python train.py --model="image captioner" --dataset="made-up waving flags" --train_examples=195000 --image_size=48 --crop_scale_min=1 --horizontal_flip=false --rotation_deg=10 --tokenizer="word" --vocab_size=53 --encoder_arch="vit" --encoder_norm="layernorm" --encoder_norm_position="pre" --encoder_activation="gelu" --encoder_mlp_ratio=4 --encoder_head_dim=32 --encoder_fused_qkv=false --encoder_bias="none" --encoder_qk_norm=true --encoder_parallel_block=false --encoder_inner_norm=false --encoder_moe="top_k" --encoder_drop_path=0.15 --encoder_kv_group_size=2 --encoder_num_experts=16 --encoder_moe_every=2 --encoder_expert_mlp_ratio=0.5 --encoder_experts_per_token=2 --encoder_shared_expert=false --encoder_patch_size=[4, 4] --encoder_conv_stem=false --encoder_layers=12 --encoder_width=256 --encoder_positions="learned" --encoder_register_tokens=8 --fusion="cross_attention" --decoder_width=384 --decoder_layers=6 --decoder_norm="layernorm" --decoder_norm_position="res_post" --decoder_activation="gelu" --decoder_mlp_ratio=3 --decoder_head_dim=64 --decoder_fused_qkv=false --decoder_bias="all" --decoder_qk_norm=false --decoder_parallel_block=false --decoder_inner_norm=false --decoder_drop_path=0.05 --decoder_kv_group_size=2 --decoder_positions="rope" --decoder_cross_attention_every=1 --decoder_tie_embeddings=true --residual_init="scaled_by_depth" --optimizer="muon" --muon_scale="match_rms_adamw" --learning_rate=0.0037 --momentum=0.85 --nesterov=true --orthogonalizer="newton_schulz_5" --adamw_lr_other_params=0.0028 --max_grad_norm=1.0 --max_steps=1100 --batch_size=64 --epochs=0.4 --lr_schedule="cosine" --final_lr_fraction=0 --warmup_steps=50 --weight_decay=0.4 --adamw_weight_decay_other_params=0
Rows from block 5 of the image encoder of a small image captioner, named by matrix and row number. Rows with one number within an expert belong to one neuron, the router's apart. Each number is 128 + 32 x the weight over its row's rms, rounded and kept within 0 to 255. All counts start at 0. Numbers have three digits each.
After each expert's rows are labels from the 100 images, of 14976, where the router gives the expert most weight on average: "top examples" is what is common among them. Only what is clearly more common there than usual is listed. The data: made-up waving flags. In brackets: how many of the 100, against the usual share in percent.
# router: router (encoder.blocks.5.mlp.router.weight, 16x256, trained with AdamW), inputs 0-85
# up: expert up (encoder.blocks.5.mlp.up, 16x128x256), inputs 0-85
# down: expert down (encoder.blocks.5.mlp.down, 16x256x128, transposed), outputs 0-85

# expert 9
router.9:122102154181183157107092134116213109130152151116113150146170141105159130146145100070124061113114138154156118114145117099112184111199165125074087102074104109073150101058150162079092113087122167112116151165164145134153147100087174167116096135144076159051160127
up.0:119105113089137074131131082098127106191125131132162145141127100090146124113137144162125154167125209079168089148137146081130103115117099111186124109117101112092167203136130081129170138151124115166151136120099141100062111190107152178102123171092133180075111093
down.0:163129176145030185165119131130106121050173157061182058087109191161129136134140092115108097162094100157113107142096152153153138121138127144126171132141076166155131137097139141124119040127048119122112154111177178131105108126146117107123096141123178086169137136
up.1:125131138091149133169149156153123191098115142057083152128113130138137106106105118123145084106156066111110092157170180131139083136157113110125109131153114154093148179159100144096114094169096128173176181139144069154139096151121169169135079114049101065127152112
down.1:101114132111192132113145172150081120137122127168093069183125143129137117128106112121075175123077162149126164165114104111131168125066156149142117167136121055136077143075138125141135133127202136101148113144159139122144160063135107121122117181210099140108067080
up.2:145144112040101119147150164085140152118113093103107056147146154135110155140184106153065152112192039174195045103128114176140144181158139193109087153134110176095153127116137138160133076121102117138099120092105200138128067176141137155178081169106118110133147088
down.2:153130156111092169159111109196172110060151137073063118123156136141157188133101088100093193126108079099107181185091116139118089142123139107149191107154115174107183138154092067088123095115133090096134162170156073132161100122131115117106115129121086148072103165
up.3:145089195106127068136132078117165147101061139188097132146176162100175175104096100134172129125108145180143147110086139096085122118149119160178155106179108122162166145106081132081114158111094130127105141126203125111165067174143115119158128154107103078118097160
down.3:066144112122192090128113121108130085105142087184147097016187146115090137193143121151136098128120147158110146152145190136084082181103102143125114093108142095127118103087176067097160110168143137094134139129084161128092121127109094144076126127182147084149099095
top examples: three vertical bands (42 vs 6.7); border (40 vs 6.6)

# expert 8
router.8:056138140055153130096195148143089140127175172090194092172146088157131109144129116087089159060144075138099134136124120156150083142088135135149120129166154137158148139144136090079125077142113088161150173150123131106118155128150101116184157138099159092116143102
up.0:091138146102167087100136145090112125143073087153151115125120136127133125127117131143115105110127091146109137122177103134252158142090110145172252119141166159162142157094123137104126110178123139184120057152131105133098135140126173068136081066187110106165126097
down.0:088156160118106089201153163163125162202109186115119105141096173135117114112043104120191092123118158131084137146095121147113133134085127112129088154110143085100174125229168183089090089088184195146140152147092135178135137124134122113125110195088141132146096125
up.1:088082116150163089113138091122149160170133102092177126182135086055152133090118090136141080160130110145061177121130129123141163112149086117137114144092049091126171171181080114160125141162131097123065198190123131069151165131109058115192083111147173153094152124
down.1:069103157129127140148111127094130126152048146107086097124139088146128136213170121100103071072121071084164074096099089104132113189121117163157178154073146092173085138140103142094125167151129154154086126135129144139170157147124129150127116104109082107109105127
up.2:130113121172183177146129185125105071075166122141112150147140100118067099129124128138119133065120140154081186155083148197084146126142158158145120131166090087094175061155140122122152099142084126121172156158148078101120127141125091146145109078131077132146167070
down.2:138133157169090110143170149072138120171106121140134193145117168096181078129099097122118107170137102098159100145113136072174138172155142186113145070135116122090144162107171168100071095116147127117081122101119081168131121119116194106113116141147118079164130079
up.3:132142125123114157109181151086095118088188101123110110126080121115124120149070096100137124067136119075120118122129098107161169126170111078126142137090109173117133107117137086177096170057168102117130073126121154158192127073102154151171095159194150162149102217
down.3:160163100130095018123135122121115114145102154101144100122129140133112143163152143129117123181185127142107141111144155117130088126091102185120068189166076156097108128176084155132111066185123103119120138111224143104112112182101093098039139163172155123110120070
top examples: many stripes (88 vs 6.3); orange (52 vs 22.7); yellow (48 vs 22.2)

# expert 4
router.4:074118153139084090129119176084120153143095152119092093101112140150133141087156120147172141166089082145081177115085158100097075100203150167137134165145153150145177127078111102079148148087153125128083093171106080085176171140095116141148115100076109172130123148
up.0:089116119065168123081128138122095129131118106117111100158123089121164184168183103065112171183147063134110149119128133134093101143114121143193115145155111091090113073150157153116145116110151159105165072131176115104131106145171137096096160160069133078131149129
down.0:168146112160110133066103154127114136086117124164091179137129142130111122108088101140089181088098117058139100098073113146153183158148150054099123188135082081085148149145139140182112134121121155153082119092104176132136153083082164156170115168192139174161119139
up.1:114154169136045106133125075143116181171093100128091061099137144107110072080111125118153174095134136173124087148077057142141088134167138142181110163165131058149114170102142155164142182153164123156124131158094165139133129125118082097082086064171097142070165074
down.1:110157141134179095113158085149161116089128218107167088129113186156100102096179085112139125162134103115126151068181170120148116166155160112166112125146094144163127164090113099112166172182117103125147132110137081115103127147149143129095163148129148076119092125
up.2:100135123070131127135096127159128141149173143140117131178144169163124098150126113178181099134085089065175100127192132091119110133114156134142146117108130141123132078131135129118132101167120118083095115099066145092157156127137195125135184174101137142095189154
down.2:135158115071104177109135145150117133055167055074113134150193118092171124124119116142127147129184114148155090086054176140162159105105099111136183155132105168124163100096155141143138140096162084137189054144119113189097047088118146114147116086123150195172164114
up.3:129124109152122154134096136133177103111210184073100110187151187161160091154134066127114100130155125136202147122106088136160111135144123107149126054101106125149144114145086137146082168078145072134145134145136056062106154109116100099171117190083141153122160131
down.3:138162154075147111144176153138125155132040148098089158136103112098079150148142125172106126116137123141153115142127164123159091132108140118116187100141131148162161184131101138104118109172173126089091109171160116127143137121153194102097107122098126166146167071
top examples: white (83 vs 22.5)

# expert 11
router.11:147109094147186162113133078084150098171165193137129139123071096085144148087089113172127180155141103097182159084114147090169157179187163084136141163172135153173154140146091102070161079083093091158146151125134051143107122112158061178118101167154157132153176101
up.8:077177106145106067145196165142137112125153152130098147147120120184118075139100081190199139093137165137153088129156087124183108069135056121107111143116165130092170176152175123120110164100144164118076135146157154070169152090125099148105107093164105165098181100
down.8:094132077105067118142090103166105128162156125123111119147118126113103127087130148089098119143110114162093145138113202111075132085082109112067141168135109121121150147076137111150171126107174147178164087142149102179156182189174136155099093124150119097104118206
up.9:141166149141131092125135071117115135120144143152158077150142099135105142133177141124103116124149149104070171140095084091101115071140131170081141118146165182091201127127133128122126122109157092094092079156128137190147104115062147141147098135124093106132108113
down.9:133156079077160116178108146117050136154102099097122157179130068145113120085112122153170200076152110160138067130090128109123130111090157111105133064103099116139140135139112083123100099117149129145093084144176151136097161136162141162125133088114083164131108078
up.10:149095160141098071108149189093165142104072114183140146129141171187122104118112127135154084121167127123144099152146128124114044103115121164090137148136122100145148200208116159127105114095164152138081121133130094163147104118105143162137142146164143096175091157
down.10:121168116072145089146171090149091079085124153115130158087132166070133154118098154108081127127174115115096108133086110165106105158101137137195132137087149146110116126126158076140097129117158118129095103144025116094146102158114148098103078128148172073101105113
up.11:142142136077084059103150112150147136127122119139176156139139134084111126089109105129175111196090078147092075157155102122114125133147149084086117034164122058115107162156112100132079110145131134185177100169105136119063141100105168180137117115161145133130099120
down.11:122116132114077105111136142072082161137176092138129074083101127168138108119167135126185112162136151189167107169055164109128129102116221144122149153132123207111125125160113110142125170127129067092053132170156166155190107120093073134077182136157042101098133115
top examples: pink (100 vs 22.1); plain field (62 vs 6.6); layout: corner square (26 vs 6.8)

# expert 10
router.10:097126135134114099101168128158143128157083083107102172158160140141136096135153140097112138146073095160078151091095115066144096143132149128118154142129161187100122133156132147094097151124133160104151067158083094144168168126102125118152152092144066116124128160
up.8:115077146114180131123104111104123111111095111133161158154105124152156123152146137161095152126167095109145163131088118115147089055101124197125137169109143120135141094108165138065189119113094103144118153147107057139079108087106135086111142155136099112102118195
down.8:118101102148171130161118171122196196111121130164173185141168140140159150070129137094138122180104139133065068104121178136144116152083105158155151088136138126108158145157113118141116106178145106102138144096112198162150094136152113108184145124145080131144185074
up.9:131147172122136164146151143146165107136153137130137115163109126152139223161122110075093143102147122196149120160126089155114173095093123124125163101149167105180154119116128127161104124168151135081125110146124175095076121112082100103110167159167144125115073101
down.9:162133120103123144111140128157090169140141142084133108125144121125110074099148157156149163154101158106088084095133091110172086125174152047101079129101117145091102124184166117135128131118132145168139140059124094189141092167158107195127117146112118155087116111
up.10:119120107110132120108117144109075084112169092095148085086147136151102089166073074164145052084103064137136122155124082142186111112117115171150074139146096101072065149094115117110108148100160132089065138118145073160118076107186164089121130117111149119097119108
down.10:122121123121092143135132161137146190155072121153100130179107136087148149118213153108119155105183116079137122087097141219144153199125119128120190132149173178208158106103179166186129055150135152144130118153160177082120206102116121148102132162104134098123177134
up.11:131109140095164058134113141149130129135164107108107164062145144162105098126135174083149134087173151090144052199087158137149113139112132071168134169105138181079173179130072126087079136137152125144108164143110096121139097127145063159121152143121096094110110145
down.11:123115053160076132084131126115176102131075140158093091163082067123098125151142133174094122164153090122071120140160120161140153124137169085163123142168077103136150120161155105167130124123108122133134157130169151152116178133162149124143188163119127146177105160
top examples: white (93 vs 22.5)

# expert 7
router.7:055105131179106136115102157099157166111156176171136122093117155174126084156167094036151153118149172141123143099137153179189126138078150101135106145125069133147126096130189113089132129120094145134136150065186063114103165126118087110176114157111108168124131100
up.8:127084103154115090160095076206070168176099127162042157105128108153116139100094122139150162133124148120134120110162145138174133160133156046119106116111101142075154081141150100147078157117130120141111145167170144136144041093094109114179140127093112073087085112
down.8:099118160162148108057188106110138119120118204096175111157171132119056140073175150105148056128118152114162173136141103188079091072163108175139142105105125120173115162146155150081146126131087101184114133117123174138131114076127187113101095169162130116116149207
up.9:157132097065178121118100143174106044094141170124120089103198130203117113113127140071082109086081079185142145095136134171196060179148154158121111081138123161085119081160131154091109162168128142179158132104041104152140132117180093145094159127112129141123121108
down.9:122131195111086162137145098108162165138110052095103143165104130091113107104142105164132195182133175107143117123133170132060137166164131135133172154134129147096139132100128132112097134135126165135114119147127154179085156130103103155190093117157134130124123168
up.10:141120072170117148109123102148117130151121159068163105117115161112143067087152121177136089174142119153094162104182142106152105107183140149145066148161160165177124134141149139152102133130162085132132136149171151170142154118023102147090180051137140182180097200
down.10:149072159055155104129140119127180162147136105148082159139190096122115156125173110109097135133141186147153129111067188122083122188108109149085127143132161134172147076123162178061143136126105121118162099149127133056073194155141116101094065156211126116089127146
up.11:181139153173181142123132114091074162132119054151175127063147097123142075123187167107109147129122124088059148144143122109153113102128120107124053149150116136127131150147125112124141176172102133089147091166107166138163131122148168123148127111114173148100221044
down.11:105110142141092109093082153069114171111120152154148138143123139136104125196077119203093113081119117135088141107073124123117119107150134126113148138143148153165178157198156122143057102177188131172106160091153139128090108174097085154119098117113105137158076145
top examples: red (93 vs 22.7); plain field (62 vs 6.6)

# expert 2
router.2:108108084116101150139108165144128081162107069154098106180129165113172137177160152134120162131064128162102158107169164036160054127127117162096171165123144114109120084099127126099100150118104133152122108187060158133082152164120109130120139076083060107118161140
up.0:150113144085166146113129139124183110119183174184120116132155166156086193150180110134121078096169128097103060103105116102068152107153099163149131111124119147118147150150136160165168140132093162137116090175112068090169135105103097147149125124102131175125150196
down.0:093165094133082120167155140093067145084140092085163123172154056124106092111118126154118155187130134114128142127147205144109110106102155142120184178079133127103112090144126111158115086154067167107178147070101142140108178196155151126068141165153096118098146119
up.1:155112130153129124165145100111078096081035094113115088157083099126155155195138223123114170109094094132118169120143109118075123062060127114170119127141118108141084126112124101173153137168104111083142068084179175125106134118205126075142146059128107059148096063
down.1:109165114140080186098064113156169145194192115144136189149036099152166127104103085073188124124161159134213053108121112153191083150117193165146137110118104113069112093160138138110086146072190191150165120139062155172180140112088074160115111105154116183106118100
up.2:193114111115142099101127120121107079149125155083176120169056104100163129119133105160093174139115123073144208137121086115140137148173188152115081140128080202103164123136120132098178101150087132123144105109118191152121161159169155161138126152110173093098106147
down.2:061129104175146145127084129139101099116118042164068172108161133137110126160114119100151115114165107147142112109149141074152139158154188121142150141102096134119072138120153147133072135113116156159083189117134083097116147111123121148125114114131113104112178080
up.3:163079110125162120122097113157164125100130097167146168149077089104097172122137118096102103108142115216149105175150125095138132120133123100118082086154151097113104133112157137162133125158174157104106193140170177110163138146157180109165198128168089142111115115
down.3:083142136079143157158121110091160120128109159100174062093169135132122107160103095130185151109138168117152135063106071182153104156144149109115150119106160123170175086103100120145172104160124115166114098151095151148096137137149071190095114092025177118103111159
top examples: black (46 vs 22.7)

# expert 12
router.12:163202128133098184088113142127125158152066109114141159176111171107140172087113111135162153159134133091056130163078169093113169152091115112107155136136134141111185074150089115166180131112159157115134099118149189144138196118176152109103100141159171125124121151
up.0:120147120063167073185106125137116118123118152097098120176125078121132101067116170215132132147118153087067118173128127127144100124133126133127157168114173144172092093105104145122080125144137128155049097164121190156102140160116161130079140158183109141121077089
down.0:124149137164075130063108143068132171104110083107143108141100091115159133123180133129067097114115083088166124105147134124150175098138105124090098143136126183111164126190103094157158134109099078129125125085102112160142111077166125102167086116144160168151184113
up.1:169135140125148132116183143140143146204131116086139095177120147116157165121113083108092136122154137061105136173153098102139121189133102182186135120121129094103128139147138129112093086185131146127131164157072091128104142114074172146120132081114100098095123084
down.1:146186095141141157139108101123143120106105112153083115090165132145140102120131148124140146117132139197171150172099140164132114073104110137127132166162183162089139139167156122128142100100141111094156133120186144114126166089118095107067156108119102144140129082
up.2:128092155144066045100145141172115151136169108103190116136142118140124161146157140141129119196143121106036057120131110098108126130121133153079172117150169115110148101065136133169130119110067210132119116144165178074138112057148151119117141174095092176142110176
down.2:114122121093151135065143116121133152126075154111095092057101110161134151058072132175153134087080182161200135124168129120160124129190147089160098159123113139120130140171116123081121146145154099091113164143154161145103127148114131183179146105146105038116146130
up.3:123145154116156132176135088138102126119113132149167123085142133141143143094082129149143101148145209115082160116132151163135168072095081128164123113077158130113151100163170085139088078104138138144094130128196149051087189073134129125070130147190157160116077137
down.3:110090139098117144084071144062145126116103098116109145174096123079162095134160084127102142127141084155139111152110122083168034134159145130066157124077157164165153110126105150107164183121079114127151114152087154136169145130168108126126143063138090078102181147
top examples: purple (85 vs 23.1); blue (58 vs 22.3); plain field (52 vs 6.6)

# expert 3
router.3:107133108103128072180106126157134041155100160098167122108114109134107099156130146150143111146132156170139110141125081124111113090111116178132063155114132112115103165177118156152131073170129090107125166202105080096109108094142066127164130128102080125137125150
up.8:152090140159148185147134083156127078122152112104120153135093105138114096106086136138116133103113142175116118072107095129126173093134090115097188184170206133102145139136160149192153139113053065130115108144171085110090158098160100137071162071148115207099134091
down.8:149155093142193082152109120147074131153049165158126153156147162183117114183125078114142100136125083188097123106146115110055178162200183188146107158148139140139141116126102146154166104175141104132094159113135137046190124147130145115106058149160136072109152139
up.9:113114103127098132149133062200077149106098118152121138126126124123121141177146135177107158155158185098088144153151188098113109105128125166074062156153124096132042126136141122193118175139139137137099149164114168179132110098171113090120144119073067169177103082
down.9:191113083127126104104145167082154127178116117088126110137081113162115130125120139123149105131134138140138147111116096176076113142112084063140117119088163157106133113179089123136077089167111097102131119099089131120124113141115140100106106077147189144144106138
up.10:139114132147111136138124162071091096097072112088074133103133136093133093124086165094134123171111132062132195108130075134140133097182146138124064108122143148114100098120078222210151096111164149177111164078161096136132140105143149113111148109126173093121106149
down.10:167141162161114098087117135129156130158155124166130091190088099167138155171134105166081117132142216126132114116124154140179110106187107195129104105084119123195130129158165162057133148182089180116158119122133122135097122150133146115146127121174148185168118152
up.11:134126150145133115103069121138161058112198135116158154100096164121146152093089108157100121080141119072136106124061147174162121126119111126097124127127141137143132126102108166125130203201154157133143136176126210141111117100119169160195163172133146117155114081
down.11:107107164095107117134105143154133183139090178107089193145145128118101195058107140070087119097074150170107076118163165076168077151107135155161174125121111212138146163128130175166129130111122137173143125083131126144140138102157112122141151128096088152140148127
top examples: green (100 vs 22.5); plain field (60 vs 6.6)

# expert 15
router.15:151099117154153132081114131163086108127172097090111149137140128107109153081057132148116137099123086105168148121078098054088163097107117131106153162138138145090185116116068137189159125164110125103093114146087107138140105162124125134091116159096094165179092163
up.0:108121148144124102133139082123106096150148119155126128086162161103156119100115138111122061085156153080136141123110150133118095145086159168117147170125125132094141116122122101108157106150165144122087137136146116124097095128089064112089161107130121176123058097
down.0:084120105151163138145092144165112096100120129115136114151150123121110128176137107120142140105143190164151087137132174140162137147181164102166149127148118156090159108112141145136089197090101125140148097104135095135152140155134074201172091080127124138178166076
up.1:168081092107178131091126061144125062134140098109083124121098192156122067096191132154092161123136092123020090070141111075143142151138135067169154114104125168113115167179132189137172098111113139164113120209072113121179157102094096107180146099150108166151181187
down.1:077174155157100079166161151117105099189145165085119158188129111165073127138108135178116082134063222151183120150105155097108105134188132140096136097107132115064148130138139086059155035124151115139094116099180196142133114178112151099093113160073126130105141074
up.2:133134095126136163117113148123167145115153142125153092112143109146098181096096132132091129163081124119169023132138111120123143139130029161136133138134071071088185185164152155127139108089076077148078001140109125141122088100140117136114127122116162146114159168
down.2:107196136063145120121196080138089196160113163112146151144111095146043118087151186112141134138152084149146164179142166101108093138144134104149085108092145166119117144097116078107157098178100190112082179128134084120086152107154071116165083138052093126134186158
up.3:126054107087131155172143142162131099076074141137055098153179173134163138195143090177122132088084104109100162073136129151082093144136064133149139156136149104073057113128128122089162157162109131148127113137104147114137179145100094133126113098063110147101126154
down.3:185124095136120140176132082127141133143115189106103148170158139102081126120161163125147146117127138126135128168123153075104145120143166140167125131246153139186218088133101162117157170086158113175099104145137106149094082143138117107116120127168130133122104143
top examples: plain field (79 vs 6.6); grey (76 vs 23.2); emblem: no emblem (73 vs 47.7)

# expert 6
router.6:154099169106114142155150137153161069077055099092050119165173165113174107114118145106121171148097094171079120107084143140106104137155118105099100140116110122094156118108090132092148139155052137161127105170162120136098136162107158144152155077090098100122146070
up.8:135159101152126138149175208122169172108158171098124120127123138107121165106176118075086106109135193092130167104110164161119135124092157129143184118122121130196154115132132141166094103107111139118151109144112067132140135143125071139074159133158072113112110168
down.8:149069109137083119139168154153103110128158136084178146120081102128098075087116185119103075109123186196159147174107121129136114116145065105102083147100166130105134168061123137185137125119114095124199174146196134137155187092128125108107124148068130160143095134
up.9:114137133094153150084158085056114094051100076152142151138096098128171165122108065202142178162158143110086089085063128065158095079130124095125142151090152139174126133094097115135097139168146116177053120083131087131135137075104154105107169139082100135158159140
down.9:137179163176135144139152163117150114109166182115101196166146085137121116131113149042149069189143117182153102172186160149168188151112139124055072189127123115096112109174146072169163163101124099122146162122112139118111149118124127126179082182161102174150094076
up.10:128128133195092112113131151157138120148143142127145101159150133092120159110112141180047147094058133134106135116123143163126134146110082054146174071148117194117180100106102167168153130149083083100142139158146098149146090133057127124123116195156093101094118165
down.10:118175061128153100080118154143191185111136106090146154156097082162162164163149136117165136185080189136180153128110186104130123109139072159060127140095113029173119193083116137136116142094191140123177145145090123076133157123133135141171176079131147154152118141
up.11:182173188097159117143149124130084102172209075152137078124066126147126095127101147134159103149158115168117142140099157144154139114140112162091183176133138132160105083118148145137124092159162155155112169073098114134182098112158132129129103139139119071183045054
down.11:145153077138104092150144128137111152118094109160148189125170121134072132115114108141102104065150121123145130079140125034137150184143129101156079144174145113145079162166137117119168105117141115082157152164118137114146173126121109128090143127137114120065128168
top examples: black (47 vs 22.7)

# expert 5
router.5:137088091164099120120094127138156116161140157148143158187136088118103140090158142171124170150120143153156165058124150129107123085145133165117063124097120176151089186137137132141133146117105100170092155158174118071086126091083113110150153080127119154083126193
up.8:154191148126113082174185153103148137063165128067136178111106081132124106165162151117129144131100139101136141113194166141057138115140091124152086090135121199074095112123100108080137069053133151123131107173096140129114118173097152155168133139107157132114148092
down.8:141135132090111110224146114102165088092104147138107169182145131160168148110183052137131098144135151129121129105092129175118160119093128100109146084093143098110098127086110153162138109100098148122149184114145157093091093216112128137076096126148143146180138203
up.9:122145139114122169145202152180105085139105051099139118188129110086121139106092135131141112129197161180132141113078143111113057113084161126107114149132106063127150083168128153176098139106104146127124076124140168122105108099221125147144158130090140162104118088
down.9:159124146149119121112120133128084143112137084092122142089140112162176139098120157158081145111128089125129112126197167108113171138107091143113103127084159160110149130076104142120176091214149089122083124194151121121100118152083106096114115139146140123210140150
up.10:144112139176134128155177072147171092172098161092083128116125087078167117071147160165139116089151104118145087084112109141127111126166158118135113150138104151102087174121158102179131115150132090119078107160171059078108149144097074110123046083148150121175190114
down.10:112173091047124127145130151126105133134226057172098163138107119182127128163096174129128107106177123111106103159139078152144129103122202111117105094128133075182100126140158123158080131136135123156123116109132170159226110114101199160102141147158059139087107126
up.11:115109091124096160158151149127105115155077127084116054155110134092150070144086150134090188076104123134166185107135173061147109125204141095119111141064179154156094098074156184063098113055109122083095069140120117170115149124106150148145125077141185143110184132
down.11:154104153141155108151125163141215140111189145115110112108140144122136142176118100157117065139161117119086140122084151088074127120093115121096148132137151102139181183144115134144118104157139186146114161136138163118146136139116161183125148173147111114125029134
top examples: yellow (100 vs 22.2); plain field (55 vs 6.6); layout: corner square (37 vs 6.8)

# expert 14
router.14:118151118073081081156174134159124174119118088116176130170100113108063174130102109138176138107192085086175140134114106133146173130068148120144109067176160095142085075157087101076146090103135149082138127123077085146151068129141177156118102130121117093101168152
up.8:149144223111096081093131131096115147147173118143142132111143107140168118143135154104154135196136141101127118148105083085085158100124088088136198199132155161141127103128103148106164117120122101065132145170092188110113103113075131127130122101135160100116150096
down.8:094143184097156147127096095150158135122104131166117112145093149144140113100165124151079121171152117109099137135113135205169150119175151150086151139125122146092157130067115185110111126068129149159122154137117085119048216109148060142152128152112078172153152146
up.9:118109123142137102071057094133075132137113087114112137086108140056108095153164143124138130100116128138150163102061134159148102162108129124120150136133089084121109138117118149105226074169124131176129170108134202084136133115138143087144141059128133074113180155
down.9:138124156176109140098116098095152119157126128127104150141181087106154144094101096091193090118081142156172196105143146133137071080094058119161098117082100116138123149166088135150107151137182124110103135124175098167118105167114088080097134072095094123128189093
up.10:152089049103190198121186129142115153143129159132130115108101145117123152068157123183151120153120134129081141101047185091080105121143106154107204154119113182159136093101145153197107130145161085117112081117115134061136146100148125104066113151104056112127095126
down.10:152190105137049103100134166123112094060129089122173087093151149099165147072179152129161127091145103065167058165152125066186153147082116111139139117082090143104134206156158153109144088123155129193184160125092161141115121093157186133147123094095148186122078082
up.11:143145084122164129116112063167110115010090118187162129114103069127169133112141102164132164091141134180144132160094129145089157129151121161202091137139080131142155120096159104140115127139169031075181112193136146151141131171175150154131119061128119108136107179
down.11:076131220131149125166090144071119083171107150137104073119149107104092107129132149133092124083118119186130150134161148124148114146160124117109176128097129123131123134163095063104191181112117120085079149163119123136143098208122145125137123146070147117110169079
top examples: many stripes (99 vs 6.3); black (61 vs 22.7); white (45 vs 22.5)

# expert 13
router.13:153114155097092143153123155172079174066133149151145072105172138151158091178132153104140072179106124145142089153190158113138113097138082089103126139142125083162074190140160125199075150124175130138121070102170203123132119137125153094095150065163155148162136135
up.8:071151115144218166074071152123127144123143133091139155132094197145147120146142114168103111137128138080151112114151036177111144074134107110074116157134111121097114137097160151184150120190093127146155126146067151091091169071163125102135106114198133122147151157
down.8:116153115157081092123140143132085153085152126110104155131144168133128091122123124119149137092094117110041099131071151069146132209125133151168107072134123088068155170167044094103130107131082126165086146142151106103164118093170145146143123132126104126117107140
up.9:091101087153144153088111151100194123122141096111144141084057109109153182109148144155131182140121148092084146167114183082135122186066127168087191148111129079087108068138135075110140129074131124090139113148139104083089140121119112115154094176056117128150112129
down.9:155104098096188039152143109137112125135095161079109152150210143139139155133175075133168187080156139157140125085165088155103118083146173107051122108123155107145201095090153167161136138113082151147140123111146114116102114172141152141071119114188124097094170091
up.10:137156164111120160089089078152134198155107085142141135112139114141203089128114132132115148108123126100175075056076170116116113108116091138071107116154141138161138109102150149150148136157162140135137027071123185072119105047144191175156098128098187168135138124
down.10:067168147095128050143137148139136152129137110155130123099133145160104140155115180183154138142112178181013111148051093116126114138193161068108072149164097115156119146187139116115130056144154127117101127130121140142125086152089126073142141118116091123131128050
up.11:095120104136084198116121117135100101146145160128117137080155161126117128113175090118132095124116075194061132141144131114144151147113081123127121162119169120136115211140069043119107150159110092136133176151116139134170171174117158126159133139115134160040138165
down.11:137083194114087184104077122071123131117137120072153145138112092167117093166115115135103114185161169132128147130079115091167142132155151085158179178168162188116135177106113196134161100168184098065132085149113096100165157081165097150134128121111154138178151122
top examples: plain field (72 vs 6.6); black (71 vs 22.7); brown (60 vs 22.9)